A small contrastive image-text model, trained from scratch: text encoder activation quick_gelu, 14.5 epochs.
Rows from block 2 of the text encoder, named by matrix and row number. Rows with one number belong to one neuron. Each number is 128 + 24 x the weight over its row's rms, rounded and kept within 0 to 255. All counts start at 0. Numbers have three digits each. After the name is the row's rms in percent of the matrix's.
# fc1: MLP up (text_encoder.blocks.2.mlp.fc1.weight, 768x192), inputs 0-191
# fc2: MLP down (text_encoder.blocks.2.mlp.fc2.weight, 192x768, transposed), outputs 0-191
fc1.103 023:159129071105145112072177135165146127109089127143101146143166174124189124170137114106139126147089138104120114109136117115116123149179142102104171098091092120139128154140133096171140150116129152179134105103131151159119132161100126190124106116176154120124122124165129143116146130092146128122125134170116137168114120176144133164111114143112125165086121127152112127107127151134126114128155140129123159147130146082101130132120117117096102150101115139141112110159111134152166118142132122110112122110122107162112099131130131137183099086123151137168108139088136135097141077127123145081
fc2.103 031:120118111108113150109131126104122167124120108107130136134128116121129165123119110124112104099171187104139160152151127141153131116105124134136135120148098121090128090126062134142122140107141111138160118141132121094109077141113145106139104148131140082111145168169110144135158091152127120115121117108139112058120136105091126126135118178135084089123129164160131149130116131146139138122092121133170153119132179146109068071145164132128089119122144170123144146163122117159149136160103149114168108136147128145115209175107134109133181109129135172133158133167153116127139128119151119134
fc1.104 034:105096148096135139213184115133110122133152110136145088138137119164092135111128135119118132157104110159113131100116136165134099104124101132114101115136132124148106086135155135170134131130169114154141158131137103117159120167126124148137151137116136118108091162158105119055144144116117129126146062118118116126080129152130113139093147077147139111149162107143162140127143130115134133165149120125123157160135139129078105149131163125139190123111117116139102138130148092143126123130116211133120114157131144104145121132079117144130137075135133109144128111135195087145122108109138146107
fc2.104 042:118118112116092095143124131110128154138117132105074115099167112160130145149110131137082129119093103133154127135156135158129128095128126151114134132088120118124142148108166145096126112087115101186100079111146182130152133102104127169123174108142103115129080177118095139155094118128185093140197145122111116117131122105171123145144146108120130125108193108122117109123086123135124090132139101143090107140161116139133113144157108118110120122129141144122142111134146082138108076170129128140119129170127131092133078104139173090141134132116078146159147118115132095132117102117108154113
fc1.105 036:118089113131097110174124132104127159105167099100119163111137119134153111121121119103156110103131135135130101125066160102113137140096161107091099146133153129133128187121105145111155166130165110052147120134115137110135148132138124133122079122111102165139145085128098132176132114134136136120115171120103128113111099091114102111139141136118160120111180107123129102148106143144119116125068206143111095107146116130147124096138171138098130095087145096139132139140101162119114129130142078136117163086137154143125130166129136157156139156130134134162104098108144164164132133151129144102
fc2.105 055:136147141118121121118123149134099130124163137142087131092124143075131143126143107148116117078162103133116146113108154139138112145097156126153126114208131135165149107100081135139160149140171103107113139138148106126116143131118113063163153167136110104125112072148153136157139141119110129115134158097119132138145108158120178095143106133132139142153128137140160143121089118113128180135100127116117105073133161141142130093099133141082147143127133109098128107202171113096081118117121143126095146113134122158105095139115109115132169139129133147182129177109106154111132096127091143113
fc1.106 029:141103145142093143099157099095105139140134159097144143078113141134131099127150095131130124137108161125129131155114161138126103118145119111095118130127111123109113123113151121119134154075143142130169107124114140128154102161127133152135080171103094196138184144143173144145145122149135142099097120175110114122151134108062129121108128105087149102123134162117130117132120102160113111079184177160135136124190180137141139113134098125158072118143130141136139147123157139181088125146111116119107124095105174143125148124146116090142137150115101142106132122132097172113131145118132114094
fc2.106 038:104102186122137090101121121123091122116082116142138109116151138131136117114150089132148120082121147131134094136136188098135157141121113111101110116126178119143121122130143106129130150201118108102118079124120106134117140136122158084119122158149095158148170163121159138031135159132090109141118106116132068119089117113124112121134123134151156136165105123094162148143160146147109146123192147125139110147112115110162111142138165101124108121079155128161128154109130144151109143168141138099120153144103128146126147122157112125092126158086144152130098138141145129142140164128147132143
fc1.107 022:115125131067146082132169114124129130128167145172166161098129151162153115124150102108106140117119159154117128103151167162147137113115124121153133131134175122104154116115102115129129126121120127156162127154101101091144146105121106196139116118129075156101160090163118104133132131082117125102117110153153136115142140098127147112142149095138141144136109154110068121115148100107072097129129125116096134123148069105122141178165124131120124142117138147119142123119115123128113137151138169119092120099095141093106093136141188147116088119140178123128105097128145130088094149172167121116
fc2.107 031:173154107158084145126097138149144118146156149140123131144163080136156116143115158139114120162107133144136168105122122133140154155121106182143122134118136143120125146142112145070185104150101139142164121080143085071144147136102142133118105141126064086097128106121093145124124152136123132116124091093151147154143173091078153115138113110115165128079134129142141155153120151105121163118152155113144127152165112140136140143130134123162115131110118160095146206122145136115141119149106134161093131085143149120069140109106116124146142130119116109107157118132085102138107160128098140122
fc1.108 027:153137128080118141089137111158159109117115127123102126099161164117126158131116114103113141114132163114124112122129094113131130113084111117184139131108085095125110136174150100156118152103081147159139141116100136082094122091105071120149093062134127094131098152130136141115100113074146136134131118142121131102153121147131086146112132169094141121114130082128118109154151136145069155100156143152101121072138143099131158133148095113139150141130101162150139109167141079129110133133160135142124121118087146183153148112118152136122145151134175145112119113098131089109150130119166113118
fc2.108 031:062121103102107126107136128114130137092146133120103131152143082085144114104162145120133112122128133156109144084149163127154085129147109138141101109193137140112117152090129145142124114114156136146165158132100101113155154117088133051086134123130113108154130114151107137121169113118139117173155094120137139146150128117146149135127157141102155154145108162131135121085133138143120092138094145102139194154083122129108170137134131157124121103104083126111129160113120139164130106094126130127129152118110128110133135131091162100131131068102120150089101150156085119131108092167096162128
fc1.109 035:126120105183085124088139154120158103123107128122096163128162083117133095127125098120157123105165147108151151124055114103161128130113160126096108159126131144143160159138124125121155129109163139135140118105146149132148147112106161109104091163090058152127166111106138158134140144131129151135134149125150123161111128093091136083138137130110127149144174155118120167141124121130092138115080220132133118103133145141178146106128148119110091121120108092146174159124111156137172136153113104092117170113095155141119135142127128117145106119099115162121159113128115115131126142146110106131
fc2.109 054:127134135089084142160125178141140114140119113175140118124120126085133119146168083118142106111147142134063084088110109096119148123124164134131103101152149120126139116147111122170173134144147103124141132144126129131102142110098121053138120165123131148125148108130194144149124141128116122132103169097128127116141131154104134144123174126115117108151112141118109107127155185137134141139113166118127090115141122109139113134114146130114139141122109080127132116230086129115133140158099119104096148142155106110137130126144134148136151122113123085128114205134142176106148112140091116148
fc1.110 026:148109062132151122129154129146105120101120135128165129120141110159098114140155128147099113130127131090159130136156145150121168128099124090174128119141088131091146150109099122159133167076132157124141136129066132142148129111160148147122136135110139200138117111157109121114165111116163146086140150146144168079112124089181132143113116144128134129112122103103142131147113171177146115158126125114146125091148115151136114128146171160112140146118142123121140119159137092175104117161139116122122097099155131122142098149171164154093093113123135126054112112132078162127136158137138146138
fc2.110 030:131147134149101123129159150105157179166117091165129134155081137097119127172149130133131072142109125147140129101183109121101135144175088140121106153106140150186140119154168101094115140149157152130153128137133100157134175144106153182139105072111082167113131113119130151146136105127123090125140112111122146159137099150127126120106122147110115142106130137117083152108099147095123124161122106099113164106131125109120148106118059115131154104111118136138157128123109146098133140156130162141155155143163121116097130153138114107153140121157094120145163159163162080115124164148139168133
fc1.111 030:075099126107118122142108126152134144104142147116112069127129109108133162165149145144139171183087127138125149115118133115161115136133117110103112132121120117120153122152131066104121142113090120122107135089103132146121152132131110152135181104144095089119131130188157115102150127139106141151188119149071136119129145128145119144134150145151120122114095107083117151163176110119137119122161093131117183092125125148131140124123111140146136091125106124121098112104107092142118098149122106096135078152093164119143143144188109163124099195123110143166144153107087137102127129124113161127
fc2.111 038:131148165115095130073111134131157151115103109129109146120129129139090118146147137146105153183129148139132105118198114128118155114115123105169145136078121123114136121140144117109076104122068120104104123128138147146156132119120099190164147116132139115131088086124136140129096122124111099116176145149138120103134117092127125101156117131126082155133147145100121098092055141143111103131157106128110185131144134147078118111115149126117112087127135142118146125083155131144135093090138103135100128120105154099106103133127185126107140157140139152101141097082122174094148127148159146107
fc1.112 028:146124093113169145128124119142104137148146130101143138137114120116097133129160104108126072083146130124151124099151147147134138149170136135166122125157121151136163104082099111144137121079128130143159123135105149150120141084121104166115134117122147147115117098128128114138129095151130152149105148092100154149142141155147138136135168139168121141121118140113151130146107080148119144126135063138111167172142057103083106123108200119112116105157112151109154152150136111132134188105141171180141136124171114121130107114084098085159119127128136085117131162133116106123120103150084138098
fc2.112 031:153120167184142120170150103136101115141131166122122079133148121149145122139129152129109154141182112126131107126090118121158151136138098113127135130152157080121163108179092110126083115164130124090153098136124139139146133140119164099169132113140167173131116117130126110079151150104156122150123091160112097143124148138163148086087156159088188130127127152101145142129101126162144133122122153116092111133119154088145121107146158134131101203110158171125126120146141094151108098110144117126136148148122139145140135166181139115121122143135106186166131130132114117115148123129141102161
fc1.113 026:096104119107103157069111120108107117114152145141100136124116182123137117112128139136128125167133106134112162088121094125117160118135103134132138139122142111142171125142142095131148140082108098128140156108110089131168146132107141115132063137146117154163083147125118120095142121121136145157133119136155119126132171143188144173126121129130180147100106109174127154084150131140109107158152110093179138086140133108112139127121103077133144096115153119144118104136132119143128124116080120108156112115128124169112148167120124128170154105117098121175186115093140086065097108146129111128
fc2.113 034:129117119120139150103147139127162122110162136149117150133163082144151116081105072140121149110144107119161156164109185160137102101105118138127162124140131122120128164109174112126097111144112090156138094121099142082082145098129162110127097097126107127153106118174104170131126107148192088098153121129184117137108126138156135155127135124152094124166120103133148124115141128132148118108110121137081122106082160109133129119118139086096117085168142109092115132140092156079117150141121128137142084118135088133147085085131137090139105128091112111117127126147139150118137129140101154161
fc1.114 047:160103102150111143098107124136130115136114167117091118135136115101141128116125118141130114115178131122157123097083119131120117125175123124129109128139163142124163190101121143110089109115130170132112156142140148141129146114107141123142095159098127126163137080102171157178144132131127145104099182143131125155134121048126104131129111130088114126115126129142106145122150152165150150116063145157137117081103145128193131138168115137112056140118120102113131106146141120107167162115150118102135160094127091124153127121163101172165122166109132151132125148127122174126139168132129135132
fc2.114 066:130136149191115095147121157127128104143122121156194154136117136117112106148132056149149132148176128111121100103098123102145122152135177125130108131149126141124119105097136162176163158127168127111131115142159120151106144136132100109149131157125119130165165131150188143096142089099133113132137172143131127106114143179131149114155132149104095143173160150127108137118110103133133167103127121136118101107163144086106140111108116123111193107093154120116123108104083104096167133157101107123095135123134104114133148144118148112112136157113102101120142201146125153158155149143113140141
fc1.115 032:132111099140092097161119128104111108123126155108119076138141130101133088137111161130136170169123112161139139117119154161159116128115134128141146132146137119140101124121170075139134140140147150120185132098126132127115116106135112128126099075150181158150110167169132111125138105174117143127152078146124164086113151155101126106143172121097125151117132160140095127167162123130152123110173114150104132108108116169101079156155131141161133097106098121122164104139139121131064110128117083128149085120128126098117141154135094195118127116118113153169113127091115125118137121104117130175
fc2.115 032:084123120122107137105143166142100111138117111150130105143104107105143154147121082134122173135164132125106082144161106104118104156103106127147144142111145103123112141103130095115113147118108179109119090110132127143156140150122106194112133090133157097115115181146092124158138131148119099137166072094176101118136174107145138132152125145122061122101159119129124063129127094119120111121105120128161168151125128139149082122113139133070146136169133118148125134073163133155142112149110112118077098157116116100152132106160126115117160121149116117119088120138138117094131125155098119116
fc1.116 030:094101108098111133110135152108105137142149093103136138123142177119129084149150143109113160149137144152125103104168143139122115109169125127144110124151118096121072131160139101156152155135131123130112136135079119120097150135135107084118109107149120158136077128160141180120123128130128109160131136105114122137097118133148107158114156162086156134125124131133069179126162108127118090150125101165121112137121133149094125154155117121110189112107129081112107092174109146136130149124132127129191108117155097095122125130143115144126070059076151121185133134119106143145122116125116095140
fc2.116 037:155168111099125129138123131115131116143160105153101098128132097159103160090165073104168149142202141134165099151149129161128109144131148085142128133126135129124098143102160074158106137143136133122164106131126128106105132125080081153120150139141144115149062113145098132156167098123124123133141115158148078125116133157130097117106145122119077133102128122112119127090105099133158122157068099115112108158133177106129082100151125107128161123117152148127119141113179130113117144126144146179155114180122144127126114123093128137107129125114112133097112115167158126107095143115158108117
fc1.117 029:136159126089141112144146111179142126135112111114132111118168120115146139128143141137106128153154115167103105136147103153146118079135142140132085127104130124159106126147127111159149089089070155153135133126119151103135118143133150081145090100148124089129077075166133149136096125151087133155110116109115165102096150100133160145095182099142127127124091149106143086146140137133140139163129109113102085133080153073102111167145107149137136119115127135113111113134095147091122122128136067117122150142138122098141098121139074148117120109093107203146133137135116119105147127112159153109
fc2.117 030:149092125126167139121163140136146124148122116138099118172126130115164127093113167117091161157130158102135112124128163131097110072114121092132151151103151129145137153055143137123112128112164161091117155147146155120139121134090162182121127132110064130150129150130109152148120154122105144133102152141123143125127146182119121140162120214150134157156139125127102136120116109139114123128128126186124168114138126129072127126151111130134149095136126198142154148123120167124107119101141109107141163125107122131157088136100161102135155129147115092107100159133128133139074125117161153128
fc1.118 024:070149132148131141110145155151131146093090091137134133133143153101160120175098179134120081116111145144089119138182097177098128165134141110087137120090150126116138119123158085128125137137155128116129136131107088168087123164170101102127103145099084150131123141113109094125104122111127147157133135110087129090110158121124160153108121122078119100119144161112129129132122108206155132116150079115125141124095138123134118124093099144167125095111133133120095134087178128155150130117127120128134135139150150090111162167098123106128098109108162132147153138109100104135148142122109111163
fc2.118 032:145091062107166097140124137150125097121113094131152158113143144151132158133139109119106139095129152094111111127173157116134127140148171142107158120145078117107105125113164150176110136143114185151126149159109127133119183152093077104104155132127103136150131126141125110127138139151184088122165133125081103113175101111141126125135143144155117106134115124160145141145175110131142133164174158106093137124158147145110117120127103135087136151163092168118139151166154083138147111169140136176143156142100110128149111099158143095131133099107109161127132129143093134142097107132141111124
fc1.119 024:134096095101113094154120145113111125108162101143127127123104159099166158127112092137113116122122145148128150100155183123105135170154128099130126163127078140126119132094172089176124099120098104140147155139110140152127060112129127118104131126103163113139133102152175100121119154125129103132105153085099124131108118085127156150113140143113131104121117113117106123121095130129153107100153111136133126086100108135065103144113162117134097160116150117140138166180138148190138118118121125128104058137136137117134090114089071177145172115125110139138152132105107133149130121114127153158
fc2.119 030:130102140121096117136113115156183129135124136149150097105112127111148123134122119106112137103177104146084129125157145111136161096133117125125148125127144098123183135116119121064120172143091119159134112134098086111109104091099106132154079135103154124139153213087087104124134091126136138116124109163135115149142160127134128112106104122134080121134160111143114131168103145149090119126126080152132128112110127114151151094120185123142111131102164118147094141107115137111112151167137136157150131131140146146151087150162163129126120143140088140155085116119092122104121086058129136116
fc1.120 026:122154088114088157134135148174137132126093092131131132155105126113143163129133140114110122125143107145106104135180164162108151090142091175118152115119120105148117118178094111138169142164116146121148102128097145130087093135137137134134108144131154129113105098180137082140094136118105108084152142150127125141124109109138105129155159106114187114113134087117104125127154105133094124130120068123111160095116137055129114135137106164112159136096148072102130117125142156105161126162140122145125118125104143115142112153058092145146129143103100165141136147151151152125100115096131152154
fc2.120 033:131084137131158086109119139088148102136117119128103140127134097133156138121131165160098147145095123108108162104114142156116119131095143117154157097108161084115104125079128122128145111130117158119105149141138102100095114119106126117131124121151141137110129087156165139116087175114131112138102160169128145084177132115140139104149157163154094126145124146153076103121143108068133139100172180094158135111113114131149106129148129125083112155099121124166146115142103109141142105142137114150166121154087103115134112160089179106167143103150107167080131125168125135146116095100130142163
fc1.121 023:128106134144145142137106117161110126149207160124165130122105097114103186159136130157107105170146139136137142149103104078120110152089152092110118083131105088135173151136129111128130090101112131119127109090124142117099154114152128119151133137133124131140110107111154156113130094137135118120152109148100090129151118097094128113112130139090072139152138118135147143160140150117151083100098130133137173143140139121122113134141117093078174108098132123163116127122145159144107106165158110152154091144137143043152121113156139094102172129139127159124131159142142126146169098148105157124
fc2.121 030:076161121144102168132111117153107161136126105097138150084078130179133155160117152084138134111146141170150128136148118117097113132152102133110126153128122163113116154189116149116107125115147133185120118112127124120150093071136118162173160129107117159126081145135138129140114139097142127106138105097155142092122101096118107151104152117107140128181135082132134142105103113142150130113119126153101146132086128115114155131094130109114160126129122118171151176172148162137130114146150127172134142114097162123109133115088156116137080146165119146144169096147161125147137137084121087133
fc1.122 024:089138128117135129172106123096152113123132124131125057116143150102138120094069169123128153132119141111126109177114161137159127142121127151108132123099104119126136110116147124114137176119113097163138144162099133144137135102167130137111137119128127135083140130151113150115120129141139185119190153098133105150123135102086124134144119123149134126148146159117127110129152129121152082130128117120117179096119076095111185163096160140156136085149125100129154146071101118099184130148118108116156121147113084088070130110115117158145123114156158128115122106122156101116117165121120171165
fc2.122 034:077108109141113141148105141116108133121142110114179143122141107120077093116131092135092155160126155137164114144142159155132122140099124144172130138136155148104160112161154186135140156126120159142102108152110175128166167133097139103124139127103146107065088150089131102119142097100127105082183170111161139133148118131151120137138187169141095133111085161114145121086168121137149137150135107131106140124115132159133109136139135156151124165160145137136152108176109124142161115148133127141103125135104128134176110145123168121119120112126104129126148171096112165107085117106129115157
fc1.123 042:124111119180107125061126149121135148138122121117052169129131105108122146111132100149132135098135137111137129137104121075140130133144139124136112108136135117128177165095084113080119110113131120150132140125145133156142157125114140139126126157104115122165174098079147143143127082125108138130120146171147115182124091035109118116159099146084133124126143133117101144140142106130113145147103153142141143099114147140188153114138129103084049153134134106129110097102128125135158149121135133144128177134126093137107146123127109152147145183113126134132143113131100163090131132110145131139
fc2.123 042:100168103125125128184141139129110113126092109166173176103141138086133136144096082091144090155126129148085119135110138124127120143156141117125087086138166122134167073182121152193178126136112146107129090133097129129104148155145136061113148176141118166119143130113155123115131137133104129148104118111160117144133136182083136087157134115116126113135122146105148113117166134135139128104106180151136111139142129140164116138137133113121137098102116126119121148171172129138135129143114108136113128147131133138129171126119104127121125098142170116110161150134093181136167130132092112165
fc1.124 028:160129141128160160135116119102117125082146076112106152173126163170154124146097095121110113110119183068163109130141108173126142124111112099151117092175125117157137119153091138162148150139099147135154151146150134144132140113143145131141168103193125142122092107114170150145089123131120145104078158141090138140107124156140095112131120174099147128143124126153114106141112149131133086119102094085136134128101145100120101160153114133129146157130165130121125129127146117128155117146098128140086151127127127090113142126174109164157155142161088152184125112088134175124131127146146141138
fc2.124 032:154104127109138112107116155143080110134084146116144104133142099092146141145113120114115161094131108118084150098133153113110119125089122163148164149128133130112131126123144133110117105151158152126132120130124142149129104154152113075092133139133105179119105127135084151122137091131112130128069122145119093133138124120139105131077139143111087091095107149151089091138195150115128092101121163156161127071151146148188120159101098163165129147137125147098135129082099107124082114115119109120127139139164099136146108127103155133114130098106092122137105113130173115152097137102146188106
fc1.125 023:189104122123158163152100146118138152117143159123147107165094152157130125157131151170132118174119083129122125127131128103142130129144151137104145109098119110167146106175115137151096175122126165169129119073100115085123106137129108116157148106175113111118184098058137153151128152150113099131115128098106108134140117162092142113111156128156100109166096135108132180126126148139156114158140081165143135113136114119098090107139139123107140141165139135118158140091140107130146122131125124122156097132152157121086139128128149134091134122138143133075143152134150134142128095076106178115
fc2.125 031:155099143134112136074144123120104091128118100118077208111125158116139150136104151156119121135134146151163138132135123144125128140086094162127143155145158145097116168148141138097152119146099102151113121109126151117154144143191159158123116143126149145116112087104118102152140136081136144145148084122135152124161147163129170076095157126141109128126163132132155173141153132154118138095164148142107143149118129148142120146136132155157153137131121141117138178115119121156143078056108166177103155155127126099156109109125127143163187135096139151113123161163126126128131128128132144131
fc1.126 027:140099127127148097108103171098161094127094099112118153126146143128098157131144144141117163115127152104119080095148111127102135096148149099099131091152116130155137127127130093162144095096132148133123125159169139132139096176125133135096074104157164149151116114135101144147137153128135154081032153157102134146128130139129142130102119160178139116092101112159060139119133130128128154124133102155151074135101108103128098163142129126132134177129133120138122111132144141140164131147080128132151111133156100140118128139136099173164154155127110136158122081098127114120120157132108093139
fc2.126 034:126128097131115103066095159114176114130132157145113111137135135108165133122125132104170107112143120119110156102114109121181098095148170121138150110132096143143138124112118117131153113108151109136126114117102097133123089127125127111154086079134134138182181100113165116131085129135136107148103151136112099135134136130135088100140198167107145143113113145184166090144139090146134128172098124106117119098100088158154115100141151164179158107125127121132126104129116103066114113134169095143132117164106097134118092104122114090165110113128136141102128148116126112124113108130082122141
fc1.127 024:115149142108167127178149101100127175120137140151130093129103120129134141108151117088098116162174111115101113097110121135120136113105112124127135125101159115137096146083131112149120167125116121158173116136130127115155114153098131120112107121114132103121097096093140124118150141137144134111098141151129153083146115104114108093162096164140116091100088158091098139164127161135119119134147129135104138138136142115109091134135113160112155147135119141099119132190180137221165132162100090173097150124125148089117139121119132158159163112173096103171121118094089113107148126144103127136
fc2.127 034:152144127127148131095115162096160156120145123089105132132097122148131124136123099109062130068149152115133100115155162142137148094125158167165093134152129085149104108126133141150144159108136138153138136160163134123084085151143149098113123118119102092116127157161157171153104126153148153163103143149098122123118132103108119126134148107135093103158111064164180096129146109136172106133143105137145141081108117189093148182122130141129160189126118140150113165165129148117103132116141138127135127127153119131146089154136130139118109138142153133129146152118091165145140130099159147119
fc1.128 027:092146145075110123142093111175118112116163144142156092120116128113132082156134131105104163167161121124117127167150144137150124064141116117133139149133117150098101139126125128137098115099093160138147133149149139128128175124128147139121141108116121088135085134109130144113158086126091162145120115166123091104112126140099116144101143123146159148136127094096115098116177136142114149177116096117124148129170124108137073109125124130118130148090180140116087147126136117139122135180096134132131137059150116156121093088118183126118153134128177081140118146113092137073138136147124109118
fc2.128 029:106169075122155101138154171120165133114131121102158130151123077155112125089111159172090114113144095088138146182095097112127148129095123084100131123134109149120168149124134069132130112100112165099136174090141127105140154165117107172122147134184148122133124139118140137139087138154148164095130169193140159140136164124111161133175141134148137178124098091116098137122114155143126125144124080109166127147142116106163115110075138107133131133127113109093111124122125147152146122099121114134115146120102150123139106129120134151152131115142128146150111121112149144160153152108117169125
fc1.129 025:107123161074129094132117121138121150149168086156155129124113118118142115093153121133150125136139103163123145115156083123145124102132142121139161151117127110122143190118157113146136159111122132145170096138134095156105109136144144154119108076116100112137147135161104150138104140153152159116123161112137086117123117093118155163143097124153120102092157089138127093138126131146113129146144146153119105071112147077133127153085165129152083095111172107163124101123146180141102129171136145137192105143111096190148156141126107166125105123088147131159115109157119112141119115109109137156
fc2.129 034:138121122156148141092083158164146166079095102122157089106139107104101126162124113107145154115124121171135167141140136169147138146120151136135189076124158095146126161094153119128126115126136122158086109147099088132115101103123105127126167098141152110172125139142098144145110117080126129128113138112095129143158146132167132125127146169099181088127128135190125093120137105143128107114107080126129146121153100164152138124141116098110152141116119099111107123088116078128145151100172135089095133157111121143134095172121117144150104125117179167141130129101139132152109123132149104131
fc1.130 027:128091118053152131143112121154186103154151133138135070095133123180145160135083124119089127178110136133155150121147119177143121125134146135141155088107129133123110119134120133149124167063138166153141138087159115105117105140147105133107107154136128128147098123129109102118122125121124157112125071104109141123143136142145152146131123076123105108094148109129086133129162119102135139109135094140136159121131140136129095126142105126113166114176145108138097159118118088131132156148118103149074122145155137166114102104118116114135127136176156074112138128117100111105177109071150111118
fc2.130 032:116136127140122155137108138149096119139138139118132163117085123108141142127065172179148111163094144153114108179136123122072127145164098131125145131136111174117135149115157108094076162082094118117150112152123119152150109152157139141156087142120097078080076138110104120105151124118139108124162083113106117109133120131114152095112148127132139150122130167137092122118105108120102132119169098111150134113124134128137115140110173118147109136148126107154117121153114169140147082144090170122114103138105133091111116131086174106109117105166110079121172098112113121166101154139152134130
fc1.131 039:135114093152115121094129145119108122151140151129105141116103100122107107150155085121142112108159149173155103084062138120108133136125139071108089109120134140110129148092122160107104100104127087091102139140142139097143135133096152153113085142117109156154114118101134120172141104126139147095111157145136140140117109053111143114135078138141171123133163147118170153151106147121128148135060185146114133112084132120167145125114141102145108123117132084136109115120096142085166130121128097106133204124124130152137117145116119132178127131133129113139080118135110150157120130159118119126
fc2.131 061:127117160110119059152108130113111158141137117168151155133113112094120116145150093140147091104152146119125066105099135105116114141145184123127106098149124095115129135139096144209196125134162086124164121137120127113074146128117115082143145148138109135169160162149166132103163138100137153149127187134111099114138122154097135108143121110132125141153145103139121153107119149156118129104132152166144105110161132113155136142079130142087143152099164148143118140133138127117151129156109164126089117135150115136149107117143106128116144096105116118119125188115116155153138148108120129177
fc1.132 022:165102120098113086144151119171128144132161162105132104122148158127129137116123126097125139093087074135123116170107148106156124100136117154101101143105103129128097118122097165172115146136148134140150133114098113111126117116106128098146082100114120106153151135089143136123095157149084183134103148077107133097174168100109099102137182115121148121112132114122128127122131114163097108143100121155149144114176120117094131158184147155116155106141117147109101131111111117187126183141133153155124107144143142096154150103111142131095159106134131110089173114120135145121173143158155116139
fc2.132 031:099148091124148130082086149148147143108141099120137143116139155147101156140116103171106114093124118159109146121107155113131179107139084111112112150090131150091150127148153169084110152110088135134150126093103100153149122139128144145120076122127130169134110148109133093116123101146141122110139095128129131126122125126139137127092119104123164151108151102109140150138096121130157093119107131121113132122088139112086113111128127100099086111142149145123143150136110099116163142097137125181118102096137108126118147078078141145085133152089113108057155148127091140107200137068136129147
fc1.133 022:131131157136099135152145141174105138118095119132141111125115142144089121126156138123149109153083203076169124134168122112153116125084125171163122115144177118170129128133081102144151150123132180130132163089096149070129189137108139107119146107144136122079120131138106089099163122133158079128154100123126175123127152126105140148126121109076136138083128117123134103120109109140112138130136116130117133181172129059119113133104139093093120125131129136152142135109135131130137122107152120145132152148095105148091128077106099139152139113123122126120094089121133124150136113112114100147
fc2.133 028:131100125120166118123141080181120142126154149157161111120164192158122127138143090076155123140100126160137098124108153086134132208149139109115167117140081104129122137128163172134146093162087077153115117113150140129173143134136141100092036118108120091139134143112132137085159148120155122138145110182108127101118112144188134111133108129108154136141144103132152139125135174132105117114120157142100117108140150148165087129147147115135140113156149150128129152094127105133165099114109107114113119122159115120135145131117137124129111123143086121151117145116118120121162128128126116130
fc1.134 023:120137091149164094166123121119117152127119144127116110117145111134137102134085114128096129123139107070130158113087129124139151172124097136166120082093140106134147118138106120098072110125146124091125150152131100112092113123154133200155125137148142114136117150137118170146139074121143144135153141123128149107133107084057163123119126102127109139114113179118144148210124094172142128092095101108137147159090130164096147159117196102156133087114078141154127114136122148122114127143147124110081135124130131148148127150134136104139166133110128132102130122104124129134151124131122158139
fc2.134 032:106095111148096111089141117132124125156111120158125107165164112164111113157161088174132096109168107141147141096130173146105133131116057122168155103126131126130119113170164167153150126132078142098142160117116156132114138130170123134103084088122138141148112088096116156084128142136138115109133123105148113137163099122094103137117161155173098128114115119107178137129134158139121122164122111129088141111072109144144122146066101146135119119118159146120155119154090083164161129176160134131137139109113159102125120116132135148153116108119112109122119144129120084128101108103161109140
fc1.135 033:135102112163113123116121142191100139123134178127110155133145106159125114107145063082164126121148147096139161138085160112160073149115143125115143128127134175117177108129109152102140139122143144108120145128138141127090131132108131156134132159119087160150129104109120146165124101123162097116109142155132126116110118043121143116104160143105149160128122136131163146152101119147106137088087155146138118126133154144194128149148162125151116126116122127126154119156128119145160129134161183125130136115105125107101117135143143102160071120136127119098164132191122137151076131161145153117
fc2.135 055:147116112142108092138109188147136126146096105140111120135129161135101090134145074100147110145150136140074088113100141129102144119139144141101100071153141120129136088125120119136131146142141090130136105127117142151143137121125111072146126144130130139139135111178186124152158142105125141141111136114122146125115114205128131125142104154144112121175090129111158112094168134126151142155137146144126110104147137123126098134144154135132131121113112084129122150154126135120137126176058130138108103140163107161172129144144143160109107129127126121099087225119131155146178123144104142163
fc1.136 036:151101093157093129123117158100100128137114088144088181107085138086102082145120109084126128107162165136171133132101122095115128109150126089115106132108106153138135086109130117145171134122182137090124123124125134140117115138107138145134125132152106168159148100077133171141141095090128124112124171125123109159127118132103119124121126156106150154128134141119129136155112118136114139129094174106131135094107135115186148126120161121112104146059119074124119120155124147147195144143100117080117174085119136156107126143134135139161134091137134152103125143132098164129111125142135150083
fc2.136 057:131118127113100113131118143102131123152130111140145136144128164111120114117124098149123092108142163123099127102099150094119129146151132123136132075179139132125156168105078132171155121129158120131152126176104123124123150124112132087139082140117100140136179114136180157142166086082107123163107126121132129123144093195097137115137121130109119128141110100131087130133152172146127121130136156153133112118141112100116169155137138126110130185088126084117120135201097150115157136160099162107127117131149098128147146097133112170145125078109144100130066163125122189127114113123116116129
fc1.137 024:120130149126094122087153108157100156137107108127113151134129115096173137161113113130077123140134150152120083147144183129132145099108126059107099145139120166131089157123129137087116113092098116150118187059145159153122105097122110158101140153180125103112140152130102118131103149149112115120106106096134121145107133156118083146172135145161151136137131140138177114109132169100162144149090108103166134124148168128097099146130119068096125093140144136150155128090127165159135149113105110132137126114129118132104136143105156129105108097108121093147142127112128123136151099122175142123
fc2.137 031:153155108160132133127095091136125068095131127135135078108127121163165120137071133110104137143138133144115138150118083115118100156129140110131152176125152118129127145136142100126095137115077135138157157178147074125137141136151100152132129115100105117120123124134102096148115110106094141137147161119130155103119112152136123096125180119145128167099116162065123146113113133115091174135165142121158085104090184167144094188148182104108149105149106137122090112157151130115143098128074115117133141164109130124113103100110111104128161105141123124133118144124148099117146111109114137128
fc1.138 027:148109122108147143080182128164135161138126135117133130145135159127148148116167120149121146133104161129095162132135130137134161138139107115159143165150113111141130176128170109111145157087086111144159170122086128137122171102100093129121104168137155131131086106093136119107130141135092158095145134156138109084107125125177145157139096165120148148153118145120119113131132114138139123140167130124140161130072102144166123088087132129123110120142142098118139107129100120118094175085163122123149117096124153136119124107118113150206159140110080122153125084082108138109160123100097114104
fc2.138 033:149147153084124102079127110151184126115101140146112094119137079114147081149084102124155141101157127149114132080112161093149129140171150113101121106102134100143180117120139112101188160127140137159125084118094098112081119099118110111159145139120105114117126097121187159165110127145145126168119179115099126128135101124138172124104141107132099103119141123139114129116119163117116126108092142137148133168120124107089098119124142164096161117114135144137105175123146137101139136170133106101112132143100101137094137143116126124124121097121111103105104179132136155133163145143074118144